A small image captioner, trained from scratch: 48-pixel images, batches of 384.
Rows from block 12 of the image encoder, named by matrix and row number. Rows with one number belong to one channel. Each number is 500 + 50 x the weight over its row's rms, rounded and kept within 0 to 999. All counts start at 0. Numbers have three digits each. After the name is the row's rms in percent of the matrix's.
# convs1: first pointwise conv (encoder.blocks.12.convs.1.weight, 208x144x1x1), inputs 0-143
# convs3: second pointwise conv (encoder.blocks.12.convs.3.weight, 208x208x1x1, transposed), outputs 0-103
convs1.85 088:419515520481568486594522481504555501580481550554548478417592489422542496543565419469519477442426537511568461525399506465540403513561458454532399493485492443513465412537427400493554518482471508481469506384473607483442498429486467583500542479522532483479525586541538563431498435521507491396550409431462498441446523475580494469453495524551488452411561510516489455489578593501520514510461462502466555581536547540421562504514539472426510
convs3.85 095:552464521504552506490567458556523454496476497541430507458480452459471515471454446616566491548545522372533565514583526464475506544528504441533508595437480486507541437517388636501521505460523449448491474531541478482598565484514467527503460486464541466488513464396614522576527613449547445432484452560587534469569521
convs1.86 105:572412407468575532519525443530529547454563562495528484534477471454475473535549495551511501440541506457481494526472483511523442487548532626425507547495563558515458512467554557571462513515435478459441513531539547532477534521473481447475487530437508586483555516518394479599594485565565587434544550398562503593454535459531518460508573535490448414485589492480364503546481565546427527482574478435485484471398564563567415511450500501579526
convs3.86 101:642515474482548456482507503438554540545442413509442545456467420536484535530485480477475445469517582442426549514395543446485466524493524515509453532536496437353480575493429558433539506444508502495524387440509462469511586445512536568466535507472568541490489442488511465312549470579454472543550503464556504483562591
convs1.87 101:445491502442474468484537468522464588539533486518671569482330480564539505519525539443513507476480524543472496512536533532523513495453500537512567459479481498465478594493518419454510495409492572475557553528461491477491514462488511469547491553470490494547498406472456536531498380420594515500520515510482463458596477525548698534439590499497464462459436545497522431509539512512545506477469495448531572474538444525395488537449566373432491
convs3.87 099:456481510469486477502499687470477488539623458518527553619479533530539569655571379458490430498491536524511483483467512438473425513583525512585585469486623518513524508480471502594543439534455430522404479578530518465502559490531521516480442482447463455508541469488524489472433559527530393421505476498506520483540589
convs1.88 100:475507514467493459530455523487564567538503597691546511507489477496535486577500535509526523502423594468481521457474531465442403444536536492583455447456478574508558517548598514415479418536538489539538450487457591467530529507470494578544581530539469485496538422502571470424551442426522465476553471462549492505482573401457441477499478510543488495549490521428435552536535515474458519515429466569535587585561408522387430514493492418545547
convs3.88 095:440395585502488545477543509448397503481510460474517507471422483543476475499395464596475471467514458528484439468532482494484442482525473532493460474463536511496467450499533509498555557391669543397444446448571461587444426474475554520473452505595506528563479529541512460568522529432572498533535507521517531497472594
convs1.89 094:486596447435614526422518375505497526546591537433501519517518486537485604530403565385538472498493491554446465547434536450487488452513490504510504512432421578519403458478539578506547460474419527460516513501491444502428500509493470464481465535542491556421543450511527425548458500537458571509543572512399470462532464434538478514480416533431548496472423493425490444529450485449503416404544595570565499548500520496584544497496581467494424
convs3.89 100:503522457444574478377384477434457524632506561472540538432458537489480493492453409583555449469453417460559418539417379464495557423475467492473491492463543526442495537536438501512535503539427469477480513547498580492491451477527421556429454516536448526562498418500577490499511537543495426505463484432501448432486386
convs1.90 077:461516557566502543472522497491504489540592610399483568490524505582456578419437466481483449458577466481496420497416490550445568472512506493571530459425483416518494502527424528517536505492495452582439484499540539549454522469584569554504459550522522540491541390575537517558484412497433555455484578514543488537520444485443509556656549596526448594486519457533601471485480459507595515424440447504537479491550468506449444516421477562540520
convs3.90 091:364478532472506602498455543545481514486493554524494531549505529539583536511525520595473478499448511556512477514452533528409495445517436408494554539537546552451580464515477452509479500558467496542453548479477485532454410555472505559489475535530430437540506654476491481515523492447538475462452545441510469521466515
convs1.91 116:525522489558457470517506451493536760519534493563463543486323491527488479505503520488430446433503479533507483521501522523532527542524494451300502485472511476385504466539453477512463495403480489472500569462519570514416534549453421542519529490497470522496503485479424451569531450510480579527466464506543539456412459436559411531484550508509441501539543510547477512545487520465567543569487552457507546473453493476477505482557531415494495
convs3.91 114:466509532517541512555496427438471457534465469491520578534462466548465545679465423475488483452450664525431463591486574432521463531477466474489500525467643516528533462481531442408456459447471421464545524483494488572501495523480494474515484439630554471463529483496452482489423537522486512554523474532464472458443517
convs1.92 095:524491558548421477517449508552447515474486503549469505433516486554488542577502477434503363503517500565420401479490412556547464447481563438511469509534470487493488463462549452518430552437528527500506475406565419583536505550466428497479443413474510525533516523501564469574545523646532564481465484527512446492502447560543450483516555510589415525458523507502465435537537494426626630537532497431482565481467522424468497540451599389487496
convs3.92 086:523487428459403500448521438477515533514450500535611532494565479604541414522519474441516470529489524492557445487450493517480525402574486490479614380477499499482429415418500515514566507516486494557539426505473517551525459481474520502639533566500512494447477425437587411560521467500438484531524504545497493419468340
convs1.93 111:453459516473501471395527498512586485517491516569442479532538491468515521517569494373509537483493427540529497487381490445489454483524427496481502552557330578510524555574484589454559627549543512553507514521483461525451519479446460468424536517509576468512532460458394504669506477490383494546489527442513442554600545511481455511509535470392521486486489422500453527536502535563436487535481396538481504509503508474526526583463529435479498
convs3.93 103:548542502545658512545560514468462505462503488478481541482486486496446471501452492496485487495476455481534527525497399517484486475454492497488571520457507536511580358426518567514411429393496521557487531474456550557470440418492437605482590490493520484498516609505436509557492609383639535436513523489502588528496339
convs1.94 115:560473492501514591426472456547579565407470422463507476534508521431391463479542489482450546423543556627554495502295526596519488463534541513521373396472532553460472541511544482580495554493437446588431501581437487542550527545463488459548543514454485488499525489524557550439532496539414487517497435377501533425513487487493515476483513523509555519492456501488476470509499497418471481524491398484450510541473469509516502589490573505505562
convs3.94 109:456572380489550558572449482616456518524482452574626470569508527567506411486457578472456598448516451472510533519578532495527568540608469497480488488509513418466564526528488589538453468469507494522522532498556401571453496468517512555441488530453525510491538529558530517488535461501474524506538495519447573556576506
convs1.95 100:409471619569473585487561526501553537499427515567470421536538516504575537539498493513510518470483470570504504411445453579474539487442432382460443503424502558477497360499464537453590481483447500518567462511469451504472490560453425507551543555477453444390544483504520495546444492433467506416508440522526552514477476522519452594444517455460522556540520575493562525517476618500458513522499494568531601499528576501426520560448460422570592
convs3.95 094:470537478535497551464527468397529482455514530519511587484478585479488517511489445480514416468559537477491495518553417541494552434547459482513460430447473551463534467541557432492523502456528554508501549510589650430551450475451467498536636498548429542458412462418467488547571468486516494556512542510469483417516516
convs1.96 100:482528537490531585460391516473537542516474531483530399529500480433461464460498489501484477572554538501513452535572491471544488460459525537403478500462413554349460535469448527557474454564518398515576495497548657568452518514476426466491526456563488476468479562495466518504457524530516539485555501402542498438524472485474532518417441497449456420510468483466548540505423574450429413485437545574420498453347556487541493473593506509434455
convs3.96 093:551458460515513549541591454528504540558537511465458510507470513523528442590509547432517474448415649485509508623461482415538427522455532478544445497464651464436481493472481439510519480470518456584489531525450573534501560434580552488489509475576484531489534470521515448492493570505559610458492546457485483531457622
convs1.97 110:520415405463505482451482525461594446405409564584430438481461496502517449518544385505462535440464463452452478508532471475460550503504561410508498428546473464486467389552558457492500581415499476483524547561508500547494483490468469462500594511519537478553483503527462536563448542419416523456582490585559604539504521535492469474531535460493506476437545490401542403488528518481441469459598466574505448390462555542488417532532521510436393
convs3.97 110:411456624608525558376465508579443542534527593494536505530597480507501526520468501470477513542486479407542534533468456442517549483537521541489556539462559588518505474524474459555608530498501528466482575532480494571485519521508519530496450492464515471508478509454512498526510571515495486654559527510487509536529420
convs1.98 099:484501553514512538545484578547539523439529580503578538575529448532418526480540376494521573518495589544513569566502518554513502541535482506414444503476461504522421465478510396556499497490429563506520425502507478454522493452478502481503452466519546430555432509524537414497407527572493470563454453544512482508495464511555536450455472485479458447494449445403549440550460597480377516493446506583405630608497591576565435549525488572474496
convs3.98 116:591538432497490527452567552552565506444480449496520444498487538463432585554544480520510468530457521490524570499437519556519473501442539506509503498512498569529514522421407485489586501473560508498523419383572447513445448437456512564551430477505494457512552493586442518575510425496591555513530536493418465523521525
convs1.99 090:536516510460508506535370386483525564566452480568509504456529544472515467392528479616401452547480458474497443496570549528449440420570453474527502484502447579594494593456512462559581430501592534468473529521521522475452549475494515541448403437511526526484491556508539448390457556502476491558596413551479425475499519409513451587477464519518470438457462484512487496580556504570468455418525453460456482518510504499436574476436571532450445
convs3.99 098:443465454552421539491560460499494521469500478471514504491466603483523454544520456495491536485529575409478465529504616619496517442523545463523387605442501576494544590544528478574483447420419417560553488551486519469551545480484527573446518517495565539600495491521510492507481492469547594548547500507539480497422461
convs1.100 104:501481496452498534539557581498462441558536424528444422546535457479439494384549548491390541481528546480520422474477476509523537460429506436453497465493461508424456481541419451503447472496511467476515558454505454433520518477543402539567474506532412483605545515486532399524517424449441578499503455348567538407470489548456432496540463536518556496537511497390575485487482546603472504441515400517503487504533545475548519458423639513490528
convs3.100 106:457501458562485368578461493583422507525504496549575493559466493480450549548440511510473450462579473506498468497517523505553502548498586440525425505522476430473519443462503503535434542488544475481469465536506561499495535451490465496542473507452520484458435481556548462568517501578499461433459497538408427452413490
convs1.101 098:546468522469499561435505497492520522489446464496514498561493387525541526449505432431549501490428431538445504522455487574555599556562443511531517488464394523435436585500553473547532474486546399461440487420522471504482589546496465590528488442479522455539396431540562432485596501536488462524490476534518473433515520494522547465514442472445424571520513628503572472526536572448538473567445654456512462410486574510534417514492450470580490
convs3.101 107:502459560497477536461455467569506521483536491574489590463520519579498511505462534542493411491561511549495499560570541497614458501501544589385518537509508518495538655604611551472530566491521539457532499541454449548382503397486375542454496503500482457529483531517497535495440558528520446499447510572553420453442582
convs1.102 095:398605452449485521481514463416523480518558483495450537423536460456488447472401505366480553476466533564561484511468530480513467442437516456550420382471462491520544506614404597481547439467435506523362470390577540535443475494487490492469436511530486557406572513534529452442599526449500498496519490490485564487508548482429513503500485515460505479438500548505543507431450503447559407456519529552511575584468523581508459540552471546550484
convs3.102 096:518466464373514535436473460437527508503475539511462496507470474375518485478532432524483476429445522535526468474535514458510577437490542485484484512475534475434436467546547462552537549492429509512487532512583554547518381475408454478452521476457502552494474581561481414520456482563519484531461500466502522507594471
convs1.103 103:517533506584456539454496404390461537489546374457523485518583505536480436451560567483458510449450508512525517525554477586578451512481479423445439542501486481500476520523496420457394542526485401432536398463520476551475529466560415508513529475444421454527469385528465468486436487491494404449496509527589566468567377499474507443476553493519515395562560516491554502441517439470563530558401418498485458492538507533506474544423551535483554
convs3.103 112:472540510554473486485565502546386529540501553447491545488454516563614476478562493479585494486583557505483521468491523542504543514491447556448475530516503543533504444494419504542459551565529506632505470502461485525481445360530591536575544548503533608552498495454449453497502474582496519442457531496429525484584489
convs1.104 097:552542480497557487503432414468483521469435448445518460500538509646498484485507525491524439473482340524363444541540582468551478533477517459513540416590558530543509477546434619554570482502531559454488601539452445375534459417507569442538509572509501567445426479439508537579557478460430557544490550480532472539529562507469482563484494486491489409448433496453463539556459470595547493477495577496555497467466477496489444507475524492529470
convs3.104 098:530465502440497540550583545472420496543483482495545501534527555641470465502547474375572481524498511556491467481476411536552535476522518454489502571474503501556562465487605533523424490462445434480576525465432555509608530506479517568541518510490533542548536444549560500577479413467423508516420480494542503477559512
convs1.105 089:403471534561555475478507471425503491482447425482508531614525473552516458505546413485513437524515425512602483502533484553503462463493510482531426598581464523492425479442444486474479595504594502457575558489591557496443452421564523490477568515578421540505417480536437444495480444444494510483492427497560497536489351500591499530528600509535512484459455444542366530415505477557561523492465541550381544559493464528504498449506494483532476
convs3.105 100:570472533585423450550611512530527501552541558501533494486581536529526516476552513471467506528471478524493517491474518544384547566511449529454488568473490529561517458533403426496472618460436418478465455453549480535517461457548476557471575522509558473488526562473620518572502509500486450537423552475396504522615605
convs1.106 110:552372505520526504452494480446508524544496512543550516494511465464469496481472478432394499499553448582499494489322552498426441553483465456385455487463540466448467533543556486489464582507508528436527506541605462522484467521470491489437474532574517502469540470528521436599484505510518597477436521556527575628547482528557493504576477596529493496499424509496467405508440570573520524424447539514526388567506484501558407611526510492546456
convs3.106 098:380521541506515553543472522528554482532505480517463515448514494532551499507546486469477493524430467516537589474625578448598458528513530440470562575435439633493537374479496550492429464512408513500552477463500510563558510543549411457519536509457567408444490579601535525542567572402576516501506453523555570511545493
convs1.107 101:510595489429463528556460459444422514488521515503503395564432499510435537607532459524466511557554526523537526633542480511521515470481461477593513473499443523392419549434577420578520616454459566492468472557538503482427464513491556428453492520561538516467543468479467519570466505476544504402417527554530466607532419502575444570489462489479402463518500531468503460433481486539493473511588441451516478526528480506500433492442490352469456
convs3.107 105:520515556625451513368581478515451491471465444509473494437566451507548451494473542523473490525450539499510503561516426469439529540576497550546416527481549548486499541497514552405524513572574476463573465482589507599438517624511523477445566442460494499549443542496537478479472423442435515577487478476507487523598543
convs1.108 088:555458456455364495506526451596475439504431465504481537396473502474514406450495502415536558549450456487474546510538485463534479528440533501485576506562478615534520444493507628492443500495450518553491508469495514474454443491500586526510472507483566457499457504555532515504512503498570486587463531481542547344509535436486595552583474491419487505591500504464538464569543512528532404464536547524533567397577471472624578490558569482568496
convs3.108 095:533513541510482506519513428488592455467527468481467453551524493502556548476573467578520490504489465630529523503608542471521470572561486468420601534502490544517539492518498466460515496547579321541435493450495495473380604436528517515447470418525515551430529517496443297500498505480471587442543461462490451520451586
convs1.109 110:516504448575405496500522486384510497451592494421443448555551440428512487468538451538533527496486496495530451464509496484505398535503570451410560485495439488507476502538499462516498474502559427492493442501475459609490455442513498408455397369412482548429587484429517499546580444600435454516492539515540417463466497533541541528540493578531529522475501511583507491407452504445532456516452501522447630529499456521538523564568614474489581
convs3.109 107:449513476513430470448494524496528527546463407483475461543510496531486565513443497562552599538519526615460517561474508608498497454544470432451465482538525451532577524533514503522501455460422524478498509546585519516504447526519440514475536525496492456555517518572438522365590494549548446431544526486563530595482550
convs1.110 109:533508473505530498385504516408469502581531483489460527497467481309486494523449462589486514546505540574582522473520514570595519557500516527453563537562536566469546524544528452526437561591532419519494473498454508558491535545407435501467407443514431560429487476501515485451491513551418492484523557688477519520481516511504443563535499527517505541557446472467498420459492474495412381515537481586495531445455537519420496469547472505541560
convs3.110 111:536521446545469424558536487438559482498501553473574465470521527544485319475503507501539503519379509482513562488573472474489496536547448458473537551500541481501476528526504516482511512530521590456490525415418539509510488459520553457635494476496454524568608491458504567513464462508467449518549537528457498470568477
convs1.111 097:557462487494477472537557526549490440500486532472517506486503494515403546523468633487536436536561415479559439541456595562479513419448484470457519391454489464537526498574505517413481428464503364529404529622593558518506483450549557447571431547491409492567499432514499501528494425476457569592561496425498496555439495559541507524578471502554481468394518592505514507528455490497440474449453551537448420534540415494531471502495555460514531
convs3.111 101:489505527448492492555408443677450465559519514448501418558483466479504423492477429531502547596519444430548392402484468527460444533541436455483487485518395407524515512482581565468472509360508521549463461483427521498563548586473448493544461475473461480528483616468449533434507576544532470502450422517503465451532401
convs1.112 095:384532474507433587407601514524564528517505422559449497520512560531422583469547549452493467463509533530423527473545539645470524567467504481444511549491595530501596502558557486496497512504535539493469485495547543408464490477512480420609512464568493508516440505502475543450521560479469576381496454414538539581549458531410486498448518443463502397493536483633530467489490445505536459530472453560527557509418486459431547551579507452484519
convs3.112 099:449620436503457491573493479518459510576494435473468497522408463485387472458516484522453537469464542474426460471501411478442479426524469474486627420512408495494493467497439413458389495483427454487523470440500519559506431477513512508440376507515500457486457444581431448501502484467504384533492461524519522467498452
convs1.113 081:401433401526518494522563490420545526472432480534442516443562454374462454578492521562402541502490478522504552547464496570575455459488554548500431464454429459512514483512607472542563525495471475485541547440593477580437505454537436508487519477525539425427548447552569493483496425503447466371560488558532477487434460498535516481590601449534498456527528498596559527592486513478457461486486535417495484509519532560588493408446518587508510
convs3.113 088:478533468488538483497435503441550548395595565506530468423358465514538582543527520452497440467509509571475501486476492534532451510490564562549422508534558531468578492381472470439520541440547463489529537480509589645480504497552494521559567474559480471539481498589486463586525423503471388559591471566460488522484511
convs1.114 103:533575514504523514520447449492513572494458362523452497463493386528451496487484478454537383510524466507458518490506552445580510559403555426501525479520403542546532448482447579562433515494484482402506476476544467493446445451445544576561488474568512386497503489515519484603500534504526416482401479490513596520502503386474532389467547544575504547529447391562518500533584470547479527492577567492517573537420518501456446476552512560468542
convs3.114 103:520452478523538472509481478449452520542472415530463461469564532591487549552518493560519582461448552496506452501525564556480542447462522571502481532519484560451477567441501442529523459502492549436519538626581440592660546410498424458467589541523442480481462452487495463629514511444461494488586518525437522552526462
convs1.115 102:531480563460499502505528489540568500545480598545476421446501603512489424552458465470519506475549488367511509498548499466506597407508587506523542474501513548579520550479548555533541497500486532470490566473572525562605449492463449459590460501434387557484531530488409541525585520488536528514485491402527482538489487566478525444398433453486543528551520551485484578529417422539488476561426419479626471514494395472504442598450457511494565
convs3.115 104:487483582486400544518454465437449533524500537491552445493473513493468478484462516469510499490516473434407504491553499517413433435659510504519571527504487447621562407369483495521513488520501476564486460440551492504510533588381431474464453462474435427533393512418625494543524541450486599464416516438537501498541455
convs1.116 110:456490635455539566512348499439622447433479483534571435472519484435549477496507541534508447481436440479503474548506471533547606464467502436407517463418472497365519548540515550453502499498483534535594534492522569508487531436511531512501544528477531603463513513498444523542458503583556538495431483382492544462543512444469555589604495536513526476519428495484424515478425452426456425504465515528538409416536561522503572506474478488467527
convs3.116 097:455554512566540391511572489499493481497477485428568535452529549532522500438442459573544525409629464481510575394524563452458484598520461456510495457441508481498514495550466492502482475492450492427426484471547455503580477531482444527438503495539518535580551475503424452559491476454561490476471475420488546519451508
convs1.117 095:554536445517397483449489444528501458479499462492448490432504460494492418543451549442532486433440486465540515642557552525478497521518523460473512526422498446528514539499454435556495466616448570501466484538605410495461540552496488556521516530392491506539490504525469473540543554466518501527469514517498553453505484507516718458556597408586531503500551481475467481543523571429537558533496515594478517421516576446464512496528574423389467
convs3.117 095:549538452495477540365490611439448389505463501441447556443583510504426573486524591507485631483529492623488444442541610495505520490450458554431480469583446541472505493437508498582427427432537411544471461497569554497465596496582487505548450560481471492571472468538474551547556496536560543505462471534493430522511518
convs1.118 091:522574508515517473531475499548588410456492492558477468497543440549504488523461532474502398503428361472439446496447553561569486548557543552443470452546567570501410478434405486517541445429554494511495528566526460570532455467510458477523554467553598523419450601433431485574370493499493459502507479566493512494458475487494466514487587483502539469537443352553513441467502501538445518474539517463554445394497458412467457407485493563494517
convs3.118 091:471522513540501479486542478522434506478522471509441456434553516388445469437525564552540407455531492503555511558489508535447460618588462498486518536406531504478435486427482504542521563488522540386469505559460480434430407448449482463492600478564491517506401557499436516573480503553465512518505557553560491431565477
convs1.119 077:558421544534514456539600550564547548526535566497585435531577503483544493465497523508427540537531485484454483494474509513481486428480516381534461402519458550488508519490458609508478392439527493439443390427550494478439533555457547519447561513512531603469480518502530445466543493560528512533490448381565511478521469415512472564476565517544592492460477629504536379464548444514531493399562465473502428603507471477536466439524504474428520
convs3.119 086:586507515528521489485470510512479526468516472481453586608483545494510565472477446479522557465484431524435632514618344493512556495442485447478520447492507523460493461640560446445405439551393548536513606509484448451559578464513466532493457509459473557582501557474497392460528475462470448479540483448567566447460363
convs1.120 096:543500521524568466487517502558590407561447525437510509480467583455510468406411449529498468575515509470606481523404498450420418470519490508486413403429594430531535570462557576500498469493529417615498444519530514503517522535566472495508524465543487502542543505429431462595472480490504503427508485449537477557508438475407443587498525502449476544432562415502410566490566545546413577443506543478486516420470497514500404480453435542477508
convs3.120 104:530536509432555501545491529677404474534477567544487523474547495458411537504528488409500598536452439458467524512602431521468506542530510579436516510502441512434408564471589431512489443520475431381583488504536526582497472477504559510454480462474453472541501486407497472500465518531492558492464494462507512493557488
convs1.121 092:549483469543484519501587559521510576523533517538458564508504490477425500479519501536563497494478537568506562506519585538450447481360480541374483468525523485424578464489465475480468502578504462453398576512419561483547539487406427563556525515494455472542511410460529507468576370479460462414458557522425491433522513555447426448532472560518426462535470494495510466432365535467472489452465568461485572427500472509485391549510526449411536
convs3.121 087:432489613549540544490562378442476547617559535478546520497477471508419572487525526550513542483512552512480555596421428489553604493565441420399477511421596470571564590462469546503558530493529523518505502508509483550576584522609496499512472429531476536545533526518553491538444542455494526482452543502503521466604571
convs1.122 102:446575517560528535511536493450500495550516403578604480458588429434430538555510515529523426561360553475487468495491521543579509536477474495503532567543468444531521502462465449450551562489455485457480544544468486396469538497520437427409473532509610485501503547503433511530470479503484448475490481449535439495461525495549430457473444529460566547437435438465568532507510498542458466530590542549451339532507519434565472480539408546637556
convs3.122 109:537488467486464432492440408446456535578474364489470581505506500434457548508549508501462456477474497488500504511495500439440569501519428590438505411484454443476477532564483486451363483562454426468480548657468408468509502512454437539514477513470407521517424513599468455506531574485466437488520492581528430429509438
convs1.123 113:565577530552462450477459516498520391491514467509599318443527465510468519510475509545497499433476535516496545543476601482500503454485517558485512481448469495482492509551421468486493515367534508476527441519535548409495486444509448507447510460381488490514508535477438421489509379448528522504509478505496497463678484525488560510530522441488469687524477456574497446531439543491560574517505509506542563399437491467545487496551578472491504
convs3.123 107:586534538580540465498508525466494521520717483507500503508565698491498491393454375511467507504448556527484484524457528464518513474444527455505545469455510530559475508459558504529546559495519516526439530500550518509541492565499534488505436611491426510505484492474523557566732537552492447495494396537479470489455512
convs1.124 101:491474541491531569497490475482504475463597523469535571557467562561482543497463522506486513411409565567557523500482515547503411529466591542524514549498496564572489510555474453498543376455545483456529484540495422547437449426493476489549492494495523546442431564417569452452423530484436461429537489469545528537563502519514525513413568477529463520512437523476506539500523488474434451465572432518439664503345422469485490490403414476389469
convs3.124 109:452385526504513478414547428512505472543516485467577436469472570479491493439498428535524418561591503502554538471514507522502453486425544432521519504502522489532516544530450469479483473494426539450424451535488623552476512618535501522502465458484450424538413502459557473530460602427534459536507482465476543435480494
convs1.125 082:430586496516407586512450568520498480500449457480510537521547481518460475635495405502476478521435533479387461520500559469481620488494528469567490468413428507489563510467566552520436482525505522475628519553548500537483517506472415508487532620451577484486561548583511572451532513463496457566484433552559620567457537531585514499539478478547440489572452485448514467529538505473510440525463492378522438533510529555425560560542516577496554
convs3.125 093:464562439523555401438424492551484534467502548535566460526545538558481496536550524514521454507531501474482532487423451501454480549460535505490463554501508515464510443609510422451576506481539433461498388520496455507423475470520469428503553418504511490358528458623489508468474615459413581455510463511435530519506448
convs1.126 097:526515438428503554503586546531566445539437506632537481498543443550536532565513479453500511587484519557550457516535531477523566574602574614551536437440612535564497514508491440510483455490499562420474498477475606487540488554452462503660508459459575530433437625447518510481494502538525536512419524555420482507539581489510535602426519471525548548453518490546579522558513549512484472542476486526502531455399513523471532496498509463582501
convs3.126 095:547408602557457389500503597520498526444507513473520457464423516579524467482388506493484541518537491430553411519531523516509512455481488509418482408560456532498426473545473478525503503497413473395462570531422516407544477485557492495522544525505456485470490531457396456477508552573539473517487450554533450452436448
convs1.127 110:486435569507548555480566455511488580506578460559438452525519544481548508478452505495482512488516484587506456378451404537467460514531519497633543506473516488490573462509442546561451499458458502588522513527627477484523534532479537584562519468431533471477458494513555574479533475549507422482457520482520464520619552575481419516476590388595439459518531475458551470517468425449522577511503446615512492515517548357469521578561496466466552
convs3.127 100:525545532540480530579482556531556419375410561469497476409490463430447476474563500554499435562504608475474429519559513472562479513467558462448453490457585401381425558446563566545478472523559499453443403450432436474482494527516418469437477447404498455455460531502592444572497419508499527560619502500491517546472518
convs1.128 093:482459545513544478434469500470457540554489520569564476524541463479567464437488521531574421486458520477528522525524468497455560611454508596487487433467506528590556589603416451522512452524437443525595491548474514512450405545532460558498598502568511551477451518496532526541533482452428481495482489557446491490503474511451549566535548556547499525401566455513518499509508395483373474470541509469561517444349595516548482541392469379519492
convs3.128 093:543533461529505443434491567542494450496512517443450538512601441498443488501512467414437460498514492491506513432488367523481530503480504422381515429437495450540476545596543438503586465562508542464494393523580485404485532460525510490482545557532477533535498537487483533503509529510532449508543484515510480546434561
convs1.129 105:508537479561535469535497450570397504558438531452588496528603517484453613475470541556494525509481539353482477522468452510495563499458475377506470546530397409526447547586524454500492475430509524582533540475540567554447526506500574600421523495471459501440433508489486541552498512471504450530457532554545498623463457495535447497505543465423439546525562530418458517526487498504481502515376444527523436463528563417542418480432516460555576
convs3.129 098:435523453582567584421492486505586433474525539492566512541595443570557489533447543476571511553509391534489488540496494493546517526440500459515449417547498532499476458622507581542603545543433450459479427516576491559514494401467442508574538390585538545488570524403423499495461488520438437465539540508497539505506548
convs1.130 119:506446513433486519491506442472500440523486509480501510433522472467379470464508430517502511469507496470550486513520453509403577522554528486401553547474388469526504363416499477453487477441496517482444506498502398519462491600558492439524539545569498538487457526465518492465524573497440593414455509592550514475389504543468525489566672480578583453512480501491401524488607457508457469510482487536560463426406579578514496489471487531578525
convs3.130 099:550574575515463473506477607467419564514502543519467567494609493515498616570568486447501495576448446471511554482543462522445506442436476476483554497470448484472529501502457441555564454484551496512464510602549496484463540483578480575506534361590510508518496321550476513543433520503480470570490571486514420501460518
convs1.131 083:491521608501613583551423476507380505569443472495515491515551442457495535583529471531452438565510649652453506467457540482634563511507552441485496510455489505523421502494536540552545521510523456543487609523560485470523506550478475460444506513425529411515499587445415489440485515512450525489552472541522456524518555488537515438462475509512459594560542422525516560476423491502585507458436521445398447552490530527470473409493514495496497
convs3.131 094:501470491461538554552554486441468458528524455516440481532547495495576518479555535567451535512486505553555456502535452487482495527461497501461546539469410583398500466459511439409355355539409565564449518493429454499452555533431617553474449494432514445494456516428492453501508421477490437515491521504484502464517517
convs1.132 094:469420441500431478474533442619466563427431523455464502564477470501525360429548519597396542527506519463499480503601503607494588481469538545507452513488490471486550539482429451505549461515426631555496463542474508476551466479578469491554463535525364469401515486520560535442583501514454526509524473528437465489487499482453453536584421533540573453524558476491502559614507543546520509530522462389507541508499525570519455503467502565474563
convs3.132 108:650523516574539522393488536548598542532477521494544483557546526559516562538461509491538447432552439491542503479454477498416520494571546492432567572457538429479593525539563456540310503562442493508524503540503529477607513492534561461502485488436474652483494540478402577462511437414565509577506491507454562463517479
convs1.133 102:439429433434467424528530544382401513543510491408438485444482451498513551451489478561467478508480505446515461467426451544491479558505463538523524390497533488547455518449555422423544507561521501520437542513589509530469504420465578494469529541556548498442551605512517617529522469416603500542496555483616439541427412528466541438451496556547423500514443529468436529436516403518567545508536502413521511560458516457515511488474518411434467
convs3.133 099:592569455478546490551537593501526495427488468468492525529435423452593519487621519465466440478480495562494607506515507487497467467462464598622457536449506588408563380570516473538451532519461651560514570450589479595465542395507486542495580528498487517417619528454570484455458515506491517576511536585465517536470427
convs1.134 100:513537456503429542475562468511552549479519505387545459498459481430490492481428548527486476571466551497468529525453460533612541495541459390440491440555542523599525578455480413476588500567508538535582573538455478520546437484471465472651523526484492578461438507470483424536470455448417469424490466381577495444533538499489565480496514471527521495533539491430563548484600484589468513559461372537436463477441568486540492471487457501546433
convs3.134 088:457439527500520559490652497402414482539538520516343421557558553450493500442452559457450476487443511541486485528553457543525428420448467505412471380509511485504429477546552572559472479598594505470566367481474551480479530434534483438527485444529521559464524400425430560515509465505438553514568530550497464447551450
convs1.135 089:419487550531512487442452568527597526455479439552473555498393463493512448474424520526544350545487525495521471555429460466455511412507451569558488535534465491470494519524489597508499508545582566515469512524540487511399467505439449414563508436469510529594515444520478546491464431489511506381520507590524443492545468453578449517580484431500520395544465440469518533622406429507447517451454471495504428386498507464524564446510571510467492
convs3.135 089:568489511435526440522588561546489485435425562472548412453521579480456490448522458421622447497552552480520521557538428464410536572479516566515522509500420430418574554520569530494456538464459537513486508477442457439516555499482540493478469552416511584608503506446463430480518445527542544493473555544499532479522508
convs1.136 102:505513417516413488468597477538505455547550432474560515541441423410501380571577387523490494493446506380490530484600459556547526531435471523533492459459480453522537531452458480522511536497502539557516539548527477518477556514465502546528451498541471534569443560531461570443486485535487614544422510559625404532513468495464451526510550508478614486539437439518453435424534450541522348498555368539524488531514485498521464513481494475481480
convs3.136 100:526628635539395405489508466614560522533488463510453498509461520391503637502520514414532428478497573534605627475477576551471441534498500496526524480478505495523570486403466478492478428466535491449434505475498497503426442398475493506509428470429466593533453512498475434507460527510462404562379504510579431507545608
convs1.137 094:419423514574501455554494440524498455466543506492504560486484406533481536498539507502481513527473541447532444429542540521486385451479538508497485429513466466532464451515472601516478457441453481548409488497423434510452494462583498524421519486490500497619449560459520505565478622497522430454510429404499501437485509510411470523486457478555545591481483564573683588417523533475440511515502444511507523488526503551512592545538374501526411
convs3.137 101:444456465525547518491497537536603504480501549471467420456510532510503485552475501438591517433458527597515548526416458462447492579518507528350465396572510616544448492470459541502500506438511400489525525449413519437431428524538525463497529493480482443507405429450451531527523531505501426534604503465516453566480491
convs1.138 097:477474360508385424500487507507511536558375466619486471527542512497533464578528405511515481423569528503513460521458530483492389519484517495468527531499440555515498503512559582499551625510517529493487444403607470464392517474531564573467560391494547523505465549488432490521588520624515484500551507523449413490437537503611424488547496463593457549435514473539535476525555476462478517518504499561560509485498479496493527496435439544464456
convs3.138 101:500533468408562537484528445464581490520492470470580461497530516496480443479435494530472412524503564530487477489427506527474607462469486483537521447603508554555562572443534494445443552507445333517596559486527442596531409532410496417542471490458444552510519485507630473495507490505442530488483429504562470475565397